Rows from block 4 of the text encoder of a small contrastive audio-text model, named by matrix and row number. Rows with one number belong to one neuron. Each number is 128 + 32 x the weight over its row's rms, rounded and kept within 0 to 255. All counts start at 0. After the name is the row's rms in percent of the matrix's.
After each neuron's rows are labels from the 100 texts, of 14976, where the neuron reaches its highest value: "tokens" is the input token at the peak. Only what is clearly more common there than usual is listed. The data: melodies that start on their tonic, played by one synthesised instrument. In brackets: how many of the 100.
# fc1: MLP up (text_encoder.blocks.4.mlp.fc1.weight, 512x256), inputs 128-191
# fc2: MLP down (text_encoder.blocks.4.mlp.fc2.weight, 256x512, transposed), outputs 128-191

fc1.441 096 [ 96 103 145  77 154 162  98 144 139 152 111 133  67 108 144 180 139 145 115 170 161  86  91 141 115 115 133 125 140  84 127 138  97  93 114 129 132 115  98 127 123 126 127 114 109 199 109 186 106 139 101 147  46 133 174 106 113 173 129 138 137  66 108  62]
fc2.441 105 [ 80 127 102 129 111  73 109 151 118 131 156 163 100 157 206 151 151 116 133  82 135 107 179 133 153 135 117  90 114 197 137 112 100 114 141 139 111 117 165 155 126 126  97 155 128 131 160 125 159 197 103  97 100 136 170  99 137 142 105 138 151 104 108 104]
tokens: "4" (100)

fc1.485 097 [106 137 159  76 114 149 130 100 141  99 142  70 130 103 117  99 116  84  84 113 125  85 111 180  79 110  57 143 121 204 111  91 170 155 111 159 130 128 159 125 162 131 126 116  63 137 108  52  81 160 102 106 124 136 148  51 117 136 111 107 104 116 188  74]
fc2.485 092 [114 149 111 143 152  95 122 167 203 114 113 141 168 134 166 162 119  90  82 118 121 111 147  94 119 132  92 119 126 191 136 105 130 164  93 103 143  99 131  90 160 148 103 115 120 152 227 155 148 107 153 125 169  70 125 150 106 103 122 153  91 124  91 151]
tokens: "d4" (100)

fc1.427 101 [121 141  97  97 107 169 204 176 125 124 133 107 153 115  81 140 115 144 119 161 177 189 131 141 143 164 175 136 131  48 153  81 161 161  87  82 135 150 140 187 118 145  96 124 103  57 120 194 128 125 116 146 119 102 179 105 164 122 115 107  85 158 124 199]
fc2.427 104 [134 142 133 110 119 138 154  91 130 124 107  87 133  99 157 218 126 144 150 146 105 113 123 116  93 109 160 149  95 106 112 131  80 100 128 138 187  92 151 105 149 164 171 101 148 154 133 183 145  80 139  70 158 124 129  93  86  91 117 157 117 100 101 123]
tokens: "#" (100)

fc1.25 100 [117 154  89 107  82 150 168 126 124 119  70 134 131 147  96 190 125 136 120 118  99  88 105 113  74 152 120 103 196 142 172 151 104 127 162 175 104 132  87 164  94  93  86  79  71 137 175 140 122 110 124 152 141  30 138 175  97 129 131 113 100 109 142 159]
fc2.25 090 [118 116 157 127 142 151  94 106 139 116  84  74 133 146 151  89 127 108 112 143 109 134  94 149  83 152 112 151 126 105 141 103 197 208 143 101 163 104 138 124 219 139 124 185 132  97 155 101 154 171 167 189 160 156 109 167 123 115 123 140 164 197 151 138]
tokens: "a3" (99)

fc1.426 097 [112 163 133  52 152 152 156 156 119 180 176 149 126 160 126  80 132  96 171  93 102 116  54 175 174 105 115 134 138  60 139 119 122 153 106 135 109  92 132  89 172 104 130 115 158  68 120 118 148 163  90  90 100 126 144  83 166 128  32 150 114 161  71 130]
fc2.426 091 [124  94  70  85 134 182 113  90 166 188 181 148 134 145 176 140 124 112  89 166 162 123 127 130 192 173 155 131 132  97  87 102  73 182 156 144 162 126 162 170 132 111 174 135 142 157  63 171 162  77 126  78 134 111 110 118 117  79 131 135 143  96 114 134]
tokens: "e3" (98)

fc1.483 102 [148 129 156  84 118 137 111 147 112  76 143 115 110  96 154 172  69 101  81 132 164 180 137 117 148 103 117  78 135 155  89 122  96  97 129 167  72  97 140 130 163  50  90  88  96  59 108 135  97 121  51  50 108  72 151 131 163  76 131 131 142 135 125  95]
fc2.483 106 [135 155 123 192 184 110 156  90 134 189  85 124 124 101 153 123 123 120 114 111  90 130 150  95 161 110 113 146  88 113 131 147 103 106 171 160 179 173 144 109 100 179 160 155 115  78 189 165 104 135 138 110 135 146 143  79 134 138 145 149 116  74 159 175]
tokens: "4" (57); "d4" (27); "c" (12)

fc1.503 093 [108 147 129 111 156 137 133 136  76 132 130 144 168 139 137 131  69 188  98 139 227 126  99  95 198 139 142  76  94  94  76 129 144 136 154 128  85 162 138  72 152 163 126  54 123 157 130  95  69 147  84  64 118 121 161 165 151 134 133 134  75  81 148 107]
fc2.503 095 [103 117 203 103  98 100 142 118 157 174 113 196 135 113 135 136 128 168 168 138 118 141 113 176 174 147 140 172  99 113  79  73 131 136 138 115  92 120 145 169 135 220 151 144 114 139 125  92 149 132  91 100 142 140  98  80 103 180  30 109 165 148 139 132]
tokens: "e5" (61); "e3" (39)

fc1.335 099 [109 104 145 148 123  82 112 161 131 179 157 153 141 150 167 107 100 171  96 127  93 149  56 144 138 105 129 110  82 114 104 154 122 125 162 145  93 109 158 125  95 192  98 131 165  88 167 117 138 150 147 112 120 130  84 166  95 201 126 117  72 114 139 140]
fc2.335 103 [113 129 113 159  99 163 136 100  88  88 100 122  98 130 119 206 159 160 113 101 151 148 112 165 130 165 140 165 129 113 135  81 128 167 143 118 103  65  85 139 170 187 114 134 141 107 161  84 184 149 138 173 126  74 109 109 103 155 121 168 168  87 156 212]
tokens: "<end>" (66); "f4" (19); "d" (14)

fc1.479 100 [136  88 119  90 129 138 149 171  75 160 117 166 130  89 139 155 160  95 103 153 136 161 138  74 109 119 114 174 148 157 102 118  88  93 119 150 106  61 121 139 150  73 125 157 148 174 154 181 147  90 129 105 101 154 154  56  95 115  78 115  90 112 145 116]
fc2.479 103 [141 115 112 134  56 115 124 113 193 108 111 204 136 151 179 182 107 128 153 124 134 140 158 174 163 133  88 166 140 134 100 131 137 163 216 126 128 126 122 115 112 131 125 108  77 113 149 131 129 145 147  87  81 112 116 167 152 152 125 192 126 120 124 130]
tokens: "#" (100)

fc1.414 100 [143 116  39 154 113 150 155 120  71 110  71  86 141 163 193 108 100 142 121 117 131 106 142 120 182  81 120  95 128 138 109 143 173 183 133 108 155  82 109 135  47 136 155 108 117 131 105 185 128 142 152 151  73 105 137 129  46 124 137  74 123 112  99 122]
fc2.414 094 [119  95 211 173 189 198 127 158 124  98 164 182  98 162 137 124 105  82 202 147 126 111 130 110  98 163 124 129 144 158 134  92 150 200  98 151 107 124 172 141 102 150 151 121 151 208 149 113  54  97 174 136 152 123 142  96 135  52 136 120 176  68 105 136]
tokens: "f" (67); "g5" (16); "g3" (8)

fc1.433 098 [201 128 159 124 129  81 163 183 147 151 126 144 154  90 134 114 102  88 135 158 166 146 135 135 152 140  77 101 128  78  85 122 112 123 126 189 109 100 122 142 130  81  84 121 134  75  93 230 120 125 161 129 114  47 131 108 121 120  82 139 109 116 141  62]
fc2.433 093 [112 137 126 135 163 162 130 140 131 125 141 111 175 102  50  83 165 213 125 129  80 146 180 139  98 124 110 143  97 161 182 129 192 184 147 142 158 112 123 141 144 150 170 176  92 127 165 155 171 153 102 182 143 127 123 162  95 100 108  87 126 139 155 137]
tokens: "<end>" (52); "4" (46)

fc1.8 101 [105 153  71 140 162 180 123 143 106  69  76 130 168 101  89 131 202 150 101 105  98 122 109 148 104 125 195 103 120  88 124 136 186 108 154 114 116 133 181 106 159 108 149 119 115 103  82  83 148 109  99  76 108 126 168 136 148 170 163  98  75 160  96 135]
fc2.8 091 [107 115 206 183  99 156 124  98 114 112  95 146  96  88 168 168 145  74 126 152  97 110 100 107 201  81 156 112  96 145 130 150 168 181 128 109 170 138  63  78 139 151 169 113  44 165 129 126 142 139 158 140 172 130  94  71 146 181 138  99 157 115 152 105]
tokens: "2" (52); "a" (14); "a2" (10)

fc1.116 104 [ 93 167  89 182 106 121 135 201 126 140 114 119 156  65 181  67 145 153 177 119 139 170 135  87 106 132  97 176 144 115  62  68 176 110 172 108  52 145 112 159 183 162  94 140 146  99 139 125 110 108 117  81 123 178  97 130 123 162 147  95  79 120  83 136]
fc2.116 099 [168 147 133 123 123 111 144 126  89 136 127 199 108  93 124 116 132 136 153 161 114  81 127 139 146  87 178 182 143 124 101 146 138 122 115 132 134 114 103 113  79 116 112 161 147  98 171 224 101 158 127 150 138 155  97  65 185 132  82 106  86  74 128 144]
tokens: "d" (40); "e3" (30); "e5" (27)

fc1.48 100 [147 229 149 117 131 103 156 106 135 158 100  89 116  98  88 143  80 112  95 117 100 169 139 124 124  91 122 120 106 134 103 193  66  75  43 160 109 129 101 135  74  99 116 141 116  58  94 113  99 101 142 110 150 118 152 172 169 146 132 102 117  92 185 142]
fc2.48 105 [113  92 111 201 118  89 219 112 131  98 131 121 114  81 164 159 191  75  81 154  99  96 121 138  95  81 120 137 127 103 162 133 143 149 172 126 123 150 118 125 173 129 120 141 107 120 128 196 154  94 166 138 101 115 101 113 108 145 140 192  80 124 113 138]
tokens: "f5" (61); "f3" (26); "f4" (13)

fc1.233 098 [154 159  88 111 118 171 131 123 157 209 143 129 205 135 131 129  77 108 101 119 141  88 141 127 186 133 122  86  77 145 120 116 188 133 151 138 132 105  46 121 212 129 105 155 107 129 202 177 101 182 116 138 143 154 167 121 119 201 108 132  81  73  84  92]
fc2.233 092 [127 197 127 181 125 111 152 163 135 149 101 201 152  96 111 154 103 101 171 176  92 180 146 186  65 179  69 147  76  86 116 123  67 172 137 116 161 111 129 118 172 138  96 132 104 115  89 102 124 108 167  84 127 126 123  45 166 100 144 110 163 131 168 147]
tokens: "a" (100)

fc1.30 099 [159 133 102 168 104  80 121 114 101 157 152  92 168 153 120 109 132 171 132 121 130 108 113 127 160 161  77 162 139 142  96  84 126  65 117 121 147 118 153  85 132 119 197  83 104 154  93 107 122 129 119 135  48 171 119 133 170 136  55 114  88 107 131 110]
fc2.30 094 [159  95 139 116 165 100  73 108 111 152 160 104 118 133 163  95 148 149 122 110 129 144 127 169 132 222 124 117 100 161 121  88 172 188 151  72 123 107  92 171 148 129  70 180 111 131 107 137 131 180 148 153 126 184 150 131 193  95  37  81 206 137 169 152]
tokens: "e5" (41); "4" (31); "e3" (22)

fc1.47 105 [114 156 154 115 151 114 194 109 140 174 141 129 132 125 139 114 164 137 120 193 139 128 129 118 130 186 159  78 150 109  88 119 135  67  97 144 150  76 101  98 163 107 123  89 138  96 114  88 116 157 125 121  97 115 128 105 147 162 126  79 111 105 100 167]
fc2.47 098 [117  86 114  97 140 126 189 136 112  97 117 140  99  64 126 118 149 128 125 176  93 109 114 104 109 136 137 108  59 110 120  93 143 186 172 157 213 115 123 146 121  81 121 108 154 117 141 148 104 110 119 153 200 129 141  48 140 124 116 198 122  83  96 138]
tokens: "e5" (95)

fc1.156 105 [110 134 100  83 107 126 139  84 164  98  76  76 131 100 136 110 107 150  56 104 160 118 100 147 147 137 125 132 184 123 153  91 150 141 120 173 158 156 116 162 165 141 122 145 120  76 122 142 102 108 162  98 140 157  96 115 103 146 114 146  98 129 222 152]
fc2.156 109 [ 83 148 115 129 108  92 141 107  82  94 122 175 113 100 108 133 122  99  53  68 118 127 121 145  96  99  94 141 171 158 155 149 167 123 158 153  84 116 106 134 148 193  79 119  93 120 119 148 158 131 166 141 110  81 143  97  80 164 158 228 111 132 136 117]
tokens: "f5" (57); "f4" (30); "f3" (13)

fc1.131 105 [180  85  88  84  85 135 144  96 100 173 125 150 128 118 100 128 126 167 100 122 109 162 161 123 119 113 161 131 131 125 111  84  73 114 101 124 135 149 130 132 129  57 100  92 212 124 132 106  71 119 112 116  81 136  98 112 130 117 114 107 119 122 137 116]
fc2.131 104 [ 68 115  93 167 164  70 135 116 113 139 164 124  84 146 178 147 123 170 168 164 123 180 106 148 176 142 166 115 107 143  87 133 147 135 158 108 149 130  90 144  82 149 108 163  71 152 140  97 149 132 125 105  73 153  78 138 190 149 101 125 164  92 125 100]
tokens: "e3" (100)

fc1.281 102 [191 154 116  97 107 137 146  57  86 156 191 100 147 136 118 132 121  87  95 151  92 147 168 146  47 110 162 181 172 144  90 170 102 154 103 173  73 146 103 147 173  74 162  91 154  72 133 140 105 115 123  94 152 125 147  63 173 126  98 124 107 124 127 199]
fc2.281 093 [ 84  77 169 109 128 133 152 164 169 142 165 172 170  63  63 178 114 161  79 160 130 109 116 184 119 128 189 160 137 162  74 172 156 110 122  87 182  78 128 170 202 132 122  99  55  90 155 131 157  74 130 161 141 138  65 150 109 134 159 145 166 174 129 141]
tokens: "a2" (98)

fc1.171 112 [128 169  75 162 161 137 103 150 139 132  84  89 170  77 170 132 105 101  58 122  96 176 117 129 110  73 148 128 153 139 137 155 126 163 132 197 110 115  63 145 157 110 161 125 135 114 131  80 132 103 166 109 131 154 102 131 172 115 129  73  51  49 106 100]
fc2.171 109 [ 96  95 124 157 135 139  99 226 102  91  83 136 103 132 125 103 107 131 130 116 145 102  72 143 113  98 166 132  81 153 144 192 183 182 125 103 152 113 128 147 162 202 188 175 113 205 106  84 158 175 146 124 150 140 113 155 127 163 135 166  65 124 137 151]
tokens: "2" (44); "d2" (13); "<end>" (11)

fc1.98 098 [164 138 162  92 134 178 163 154  89 125 185 128 149 152 107 179 117 116 162  81 149  80 129 167  97 132  87 150 145 138 157 131 106 133 130 165 138 140 198  73 183 138 131 137 134 124 118 111 131 125 154 138  99  72 148 120 165 152 172 102  55 114 108 161]
fc2.98 093 [135 134  81 147 140 138 151 100  97 148  96 153 113 115 164 136 149 138 124 132 136 118 169 139 143 149 160 120 108 135  53  91 103 119 146  45 138  95 116 127 109 152 149  90  93  81 160 131 132 169 121 125 134 134  78 105 133 129 138 119 156  77  88 166]
tokens: "e5" (81); "e3" (18)

fc1.66 105 [164 180  94  35 153 124  85 142 131 116 143  45 115 132 169 186 149 126 105 121 110 114 120 110 160 126 182 106  94 143  91 119  77 170 132 155 115 149 115 131 151 123 125 146 174 115 143 146 156 160  99 134 108 165 162 148 100 126  89 153  92 105 102 136]
fc2.66 098 [146 153 148 140 101 113  77 109 125  60 175 127 130 131 123  99  46 131 123 112  86 127 117 129 147  83 104 122 142 146 115 108 116 123 167 152 105  92 102  98 136  59 115  65 107 124 107 135 164 111 152 125 149 121  90 126  86 218 158 118 164 156 171 121]
tokens: "<end>" (83)

fc1.275 093 [129 136 200 131 133 212 124  72 117 124 142 103 156 123 127 144  31 137 124 121  65 143  99  74  96 101 106 221  83 116 147 146 146 143 119 130 139 108 142 110 110  90  68 160 158 129  81 166 152 117 127  97 134 131  68 114 159 186  99 150  97 134 120 132]
fc2.275 099 [136 161  90  74 117 147 163  87 119  80 129 152 143 136 128 172 149  76 119 109  56 174 152 105  42  94 179 170 165 165 131 120 144 136 120 131 148  89  82 116 173 167  96  90  88  63 164 162 145 144 173 149  93 123 139  71 155 174 135 114 117 104  94 107]
tokens: "f5" (100)

fc1.184 105 [117 101 152  86 150 130 168 144 165  90 167 104  70 109 174  82 163  79 108 147 139 144 195 178 135 158 120  95 116  81 153 157 158 137  62 164 150 179 159 139 109 162 209 139 168 102  99 169 127  95 108  48 175 137 102 137 147 112 147 114  96 105  96  92]
fc2.184 103 [ 67 149 145 184 130 169 100  69 151  64 140 166 101 119 117  92  98 174 161 106 145 186 153 141  75 183  84 195  95 129 128 151 139 192 118 165 152 150 124 160 110 144 170 163 163 127 124 127 141 148 125 158  52 129 157 124 127 118 184 146 135 140 140 154]
tokens: "<end>" (69); "g4" (10); "g5" (7)

fc1.381 107 [138 145  88  82 147  72 115 117 159 105 141 101 141 132 188 145  89  65 105 173  89 105 131  94 143 139  72 121 155  58 141 105 136 176 101 164  76  81 146 136 117  94 138  89 102  91 128 118  75 118 111 139 120 148  62 162  81 131 127  75 167 128 151 117]
fc2.381 093 [135 147 104 100 187 131 149  97 123 147 122 108 126 111 147 126 132 167 136 108 176  94 122  60 110  84 149 119 153 106 121 171 138 152 109 168  87 179 120  84 154 181 108  97 122 125 174 135 105  72  72 110 185 118  97 138 178 119 127 101 132  82  98 186]
tokens: "d" (100)

fc1.160 099 [172 119 137 125 110 112 165 112 145 104 129  86  90 131 165 166 128 141 115 172 161  79  87 190  42 174 138 114  78  92 154 161 139 135 103 139 107 160 131 158  87  90 100  82 184  98 153 134  84 133 159   0 116 183 163 108 124 137  91  80  88 125  75  82]
fc2.160 098 [143 161 121 122 158 127 163  91 103 132 126  91 106  97 161 182 181 126 166 151 184 143 154 153 144 103 145 124  99 135  68 159 117 158 165  62 134 103 150 151  96 120 157 147 113 146 158 110 132 111 109  83 164 189 108 147 125 133 137 127 191  87 115 129]
tokens: "e5" (97)

fc1.87 104 [137 134 157 147 174  90 127 152 120 137 107 106 235 129  93  83  63  63  79 184 114 164 100  89  95  90 109 156 143  74 149  80 129 161 143 181 121 122  98 153 117 166 149 139 159 138 154 130  80 150 142 114 127 125 122 123 140 139  86 104  68 126 143 172]
fc2.87 104 [127 142 138  75  82 194  99 190  76 148 122 107 114 188 104 128 131 102 145 145 135 129 128 121  58 119 152 152  79 123 179 160 164 208 104  89 148 138 170  81 123 100 155 163 136 156  80 105 170 117 161 173 166 132 160 156 112 107 144 174 128 132 112 119]
tokens: "f" (53); "g4" (17); "g3" (7)

fc1.407 097 [163 131  89 112  47  74 147  80 111 159 137 134 133  95 169 156 146 124  83 148 106 147 109  96 112 119 148 121 142 115 107 114 102 149 104 159 159 121 136  58 134 177  93 119  81  83 105 102 101 128 135 110 120 100 101 105 134 117 120 100 142 138  66 150]
fc2.407 098 [141 146 143 139  80 208 108 139 114 141 107 147 170 147 121 195 108 170  95 138 101  72 152 134 117  74  84 121  78 138 136 150 106 148 133 129 121 155  88 119  90 139  95  82 126 165 102 150 125 107 104 169 108 179  75 130 140 173 159 121  55 157 146 141]
tokens: "a" (70)

fc1.249 098 [190 120 138  71 120 140 121 121 161 131 191  91 139 122 141 151  37 117  73 157 119 145  83 118 135 136 107 122 220 103  91  84 132 172  93 151  93 105 150 154 141 112 110 129 111 101 135  97 156  93 121  81 146 107 110 125 158 130 124 121 106  99  84 102]
fc2.249 102 [ 95 155 145 165 202 138 146  83 145 164  70 117 131 130 139 127 140  77 114 136  74  70 137 101 163 108  60 143 140 160 103 137  57 162 154 104 124 172 126 137 146  66 126 132 104 151 139 117 132  95 164 125 154 111  87 145 167 117 151 156 101  95 148 124]
tokens: "d4" (55); "4" (45)

fc1.322 105 [107 167  85 106 161 156 113 112 190 161 137 120 146 116 153 121 115 170 145 161 136 120 146 158 139 121 116  97 148 134  81 147 107 151 137 136  59 133 131 146 144 123 209 122 137  91 135 157 133 180 162 121 166  67 120 116  97 155 139  69 121 136 139 132]
fc2.322 113 [186 170 164 149 133  92 145 137  71 167  97 130 185 120 109 144 117  95 125 134 117 143 173 129  40 123 127 212 111 110 133  85 138 151 133 107 137 112  77 134 118 133 145 160 102 121 155  94 132 101  88 204  62 137 104 127  81 139  80 142 134 123 101 154]
tokens: "<end>" (55); "d" (44)

fc1.0 097 [126 115  85 130 120 124 172 172 102 138  84 114 159 163 139 173 171 159  48 131 128 137 106 128 122 200 133 107 136 131  75 169 105 112 143  89 155 125 162  90 116 114 168 137 138  88  86 152 113 165 115 120 143 137  83 180 146 172 107  79 127  90 153 150]
fc2.0 105 [ 85 111  64 127 169 138 175  82 134 169 107 135  95 144 151 146 131 157 131 156 159  51 127 124 150 107 119 113 126 137 123 128 113  92 137 107 118 145 126 132 116 184  93 116 130 120 153  97 163 165 118  56 141 104 137 157 164 113  86  86 140  56 135 102]
tokens: "e5" (71); "e3" (29)

fc1.279 092 [ 69 102 129  91 122 128 168 139  75  95 121 119  81 120 176 133 118 119 120  93 116 131 150 130 101 193 147  99  88 134  92 142 137  87 112 132 127 151 157 137  95 154 162 117  79  86 135 129 121 184  90  91 115 104 140 162 101 137 139 114  88  53 136  35]
fc2.279 095 [ 46 114 172 163 101 144 130 104 158 150 180 102  73 122  98 130  95 147 150 108  97 132 104 130  21 138  83 146 126 142 163  58 171 132  97 128 149 141 102 134 144 166 158 138 100 170 102 118  96 193 155 130  84  89 122 105 120 128  64 100 181 109 191 134]
tokens: "<end>" (59); "f3" (16); "f5" (14); "f4" (7)

fc1.456 098 [166 109  88 164 123 122 180 150 109  97  95 158 166 142 176 147 163  67 100 120 141 116 124 119 113  99 149 121  84 159 125 188  80 158 136 202 194 108  90 194 126  98 132  87 143 168 105 162  70 122 106 113 153 127 133 127 151 153 129 109  92  89 147 161]
fc2.456 099 [ 59 178  95 161 115 131 174 141 131 163 112 122 129 100  95 119 115 175 125 134 149 201 201 169 115 145 183 131 104 208 129 167 116 155  88 110 140 113  99 133 160 122 130 101 114 132 139 115 141 142 103 133 137 172 103 127 127 103 123 196 124 107  98 127]
tokens: "a3" (66); "a" (12)

fc1.406 102 [157 145 131 157 132 179 126 110 122 105 124  93 165 163 163 151 108 136 136 140 144 122 109 125  76 138 156 105 132 139 174  76 126 150  69 144 123 148 159 105 141 164 198 117 129  82 185  54 135 107  88 110  79 123  25  92 125  90  79 113 104 147 135 109]
fc2.406 100 [107 170 171 113 140 190 108 174 135 108 102 115 139 145  96 118  94 130 122  65  92 111 105 131 117 163 105 117 136  99 166  99 181 213  77 150 173  97 120 141 111 119 123 165  83 154 175 122 111 169 105 238 136 183 162  98 103 114 117 101 185 120 128 183]
tokens: "d4" (84); "d5" (11)

fc1.60 100 [148 142 132 139 153 155 158 129 125 136 138  81  84  92 130 133 162  92 133 109 171 161  88 144 107 113 127 107  91 148 116 112 120 124 162  89 116 180 107 100  91 121 180  60 116 119 164 105  74  92 179 117  69 144 108  79 159  85  77   0 133 123  99 114]
fc2.60 103 [126 136 125 119 115 101  97  96 154 113 150 131 114  87 148 125 109 145 107 168 170 143 108  97  84 184 124 121 122  48 124 113 114  56 184 179 116  55 130 147 112  85 153 108 158 122  94 138 192 145 192 115 145 142 185  92 146 133 129 133  58  94  76 126]
tokens: "d4" (68); "b2" (10); "a3" (10)

fc1.356 090 [108  77 118  84 188  81 114 180 184 185 162 150 141 151 116  90 175 191 110  71 150 128  94  60 116  91 143 177 104 153  80 127  99 134 138 141 119 131 162 101 150 125 113 106 135  80 105 143 132 150  92 112 141 118 116  87 122 145  81 101  88 125 122 135]
fc2.356 093 [122  93 122 124 177  71 157  97 143 126 188 141 130 110 145 114 161 147 135 152  96  93 137 127  93  86  95 129 115 127 129 162  64 131 177 116 106 136 174  92 156  84 136 164 124  77 110  96  64 146 103  86 101 124 124  92 130 100  98 107 172 125 131 106]
tokens: "b4" (93)

fc1.408 103 [118 128  96 133 118 123 105 146 125 145 124  92 136 134 176 157 169 147  83 165 111  93 104 104 148 117 116  79 173 130 136  91 121 135  21 177  65 205 132 211 100 102 192 103 137  69 153 146 108 100  98 161  98 102 133 161  96 129 130 148  97 148 117 158]
fc2.408 095 [117 127 150 117 155  60 166  98 138 168 154 158 121  75 138  63 152  39 102 112 142 135 147  99  64 124 148 104 110 146 133  86 110 112 182 137 138 110  97 127 132 138 152 140 123 160 130 122  49  73  92  86 182 150 158  54 110 145 128 140  61 135 124  90]
tokens: "4" (44); "b4" (33); "f4" (22)

fc1.245 098 [144 145 122 115  95 159  90 133 124 157 137 108 168 156 183 156 146 176 126 105  89 121  88 120 185 148 165 155 140 124 106 165 110  65  48 153 126 121 120 177 103 167 159  63 107 136 136 149 129  90 146 105  89 126 121 146 151 118 139 114  99 139 139 128]
fc2.245 095 [128  72  74 183 179 143 167 126 146 141 124 143 135  97 153 186 128 134 113 145 186 146 144 140 110 148 165 208 147 169 155 128   0 122 152 175 115 166  95 159 139 132 149 164 132 156 165 168 122 143 134 110 106 143 105 123  86 141 105 111  84 107  86  95]
tokens: "f5" (94)

fc1.431 102 [ 72  71 128 172 158 127 119  57 131 155 125  64 138 136  96  98 155 154 124 118 128 153 150 113 178 155 113 116 129  91  79 145 124 117 136 141 135 185 139 142  86 139  88  96 171  55 179  98  38 144 139  98  86 110 123  77 152 137 110 123 145 122 142 110]
fc2.431 100 [106 125 118 147 196  95 132 104 121 109 166  94 169 164 146 150 128 147 172 157 119 140 164 127 126 122 171 180 117 173  82  89  83 120 176 160 127 127 114 189  58 118 109  85 164 159 116 123 119 119 144 125 143  91 119 110 148 129 161  84  95 148 122 120]
tokens: "b4" (100)

fc1.210 092 [112  68  98 147  84 125 130 111 143 105  97  20 125  93  87 140 120 119 106 107 130 159 129 193  84 170 110  83 173 110 148 128 161 110 116 156  84 136 144 127 148 157 164 101 128 122 178  69 145 131  86 115 124  95 137  77  96 131 130 106 125 125 131 109]
fc2.210 102 [ 97 133  99 104 118 157 125 112 136  98 150 133 132 106  90 108 108  98 102 151 188 124 148 135 105 105 104 148  92 117 121 121  93  97 174 146 126 135 134 114 147 153  97  87 171 113 122 129 117 135 160 132 160  90 121 132 114 157 118 149 155  96 193 140]
tokens: "d" (98)

fc1.189 103 [115 143  99 164 153 114 156 134 153 144 162 103  86 130  96 111 138 113  57 142 120 141 159 120  64 121 133  99 151 141 107 113 103 117 166 108 126 108 146 100 139 115 136 160 166 111 103 113  74 163  96 107 165 117  86  97  79 150 126 149 139 102 105 123]
fc2.189 101 [ 60  91  96 145 195 110 213 152 158 103 121 187 155  83  90 162  93 169 115 117 176 114 114 126 142 155  93 124 134 136  86 152  96 118 114 151 172 127 171 124 142 154 130  69 104 134 109 150 122 100 123 152 104 125 111 113 120 155 139 171 122 116 144 106]
tokens: "f" (100)

fc1.238 100 [187 123 124 161 170 176 102 165 112 144 117 145 158 136 168 151 141 133 133 129 134 100 118 193  92 150 136 125 102 146  81 134 150 131 113 136 122 129 111 168 117  95 146 118 108 149 116 137 123  60 101 154  34  88 140  38 116 146  84 120  85 182 129 111]
fc2.238 102 [100 141  81 134 196 157  94 140 141 159 142 154 106 102 105 163 147 118 177 130 147 123 117 109 139 122 134 194  83 125 110  85 173 108 141  87 115 103 148 131 157 159 142 141 136 130 131 133 135  94 116  62 155 188  86  97 155 129  83 137 193 129 129 108]
tokens: "e5" (79); "e3" (19)

fc1.320 104 [112 142 119 108 104  91 163 163 123 160 119  92 121 185  78  60 135 133 108 118  60 140 113 115 191 119 121 105 135 159 174 134  49 167 102 121 116 103 132  75 130 102  91  91  99 140  93 107  77 147  92 110  60 165 172 125  73  72 113 200 113  91 159 105]
fc2.320 100 [147  87 116 167 210 150 140 119 126 139 116 134 173 100 165 150 157 148  81 183 139 123 120 148 147 125  91 147 107 122 168 112 113 100 108 149  74 109 117  93 114  81 100 140  92  90 141 130 139  48 120 171  76 114 125 102  96 109 167 159 126 166 121 115]
tokens: "#" (100)

fc1.24 098 [163 156 105 170  81 169 124 214  75 191 139  75 149 146 129 161 104 143 145 119 119 124  97 121 104 146 105 128 113  77  72 143  57 141 111 178  98 123 147 166 163 119 116  52 134 117  56 142 170 101  93  96  56 134 143 113 139 144 101 130 123 138  95 116]
fc2.24 098 [100 109 148 108 134 134 166 134 130 162 128 146 105 172 115 104 137 132  89 100 146 147 167 116 178  83 166 140  86 154 184 140 136  97 191 119 159 169  92 137 113 174  69  98 141  80 118  49 141  92 165 102 201 132 143 115 110 113 133 112 177  93 105 147]
tokens: "4" (97)

fc1.318 101 [137 132 131 122  28  89 108 121 114 110 148 125 192 113 137 102 118 105  87 147 142 167 133 121 123 161 130 149 121 111 135 128 122 139 115  75 106  91 102  96 116 137 118 106  90 116 112 163 138 148 109 109  90  80 161  68 131  76 115  58 140 154 120 156]
fc2.318 091 [140 190 175 132  94 195 125 158 144 107 142 105 104 191  90 107 135 147 106  98 177  83  87 149  85 116 145 147 144 139 110  97 110 168 115 106  97  87 137 130  58  98 179 141 140 201  95  99 178  94 201 164 126 125 115 129 127  94 105 172 189 128 121 159]
tokens: "4" (57); "<end>" (18)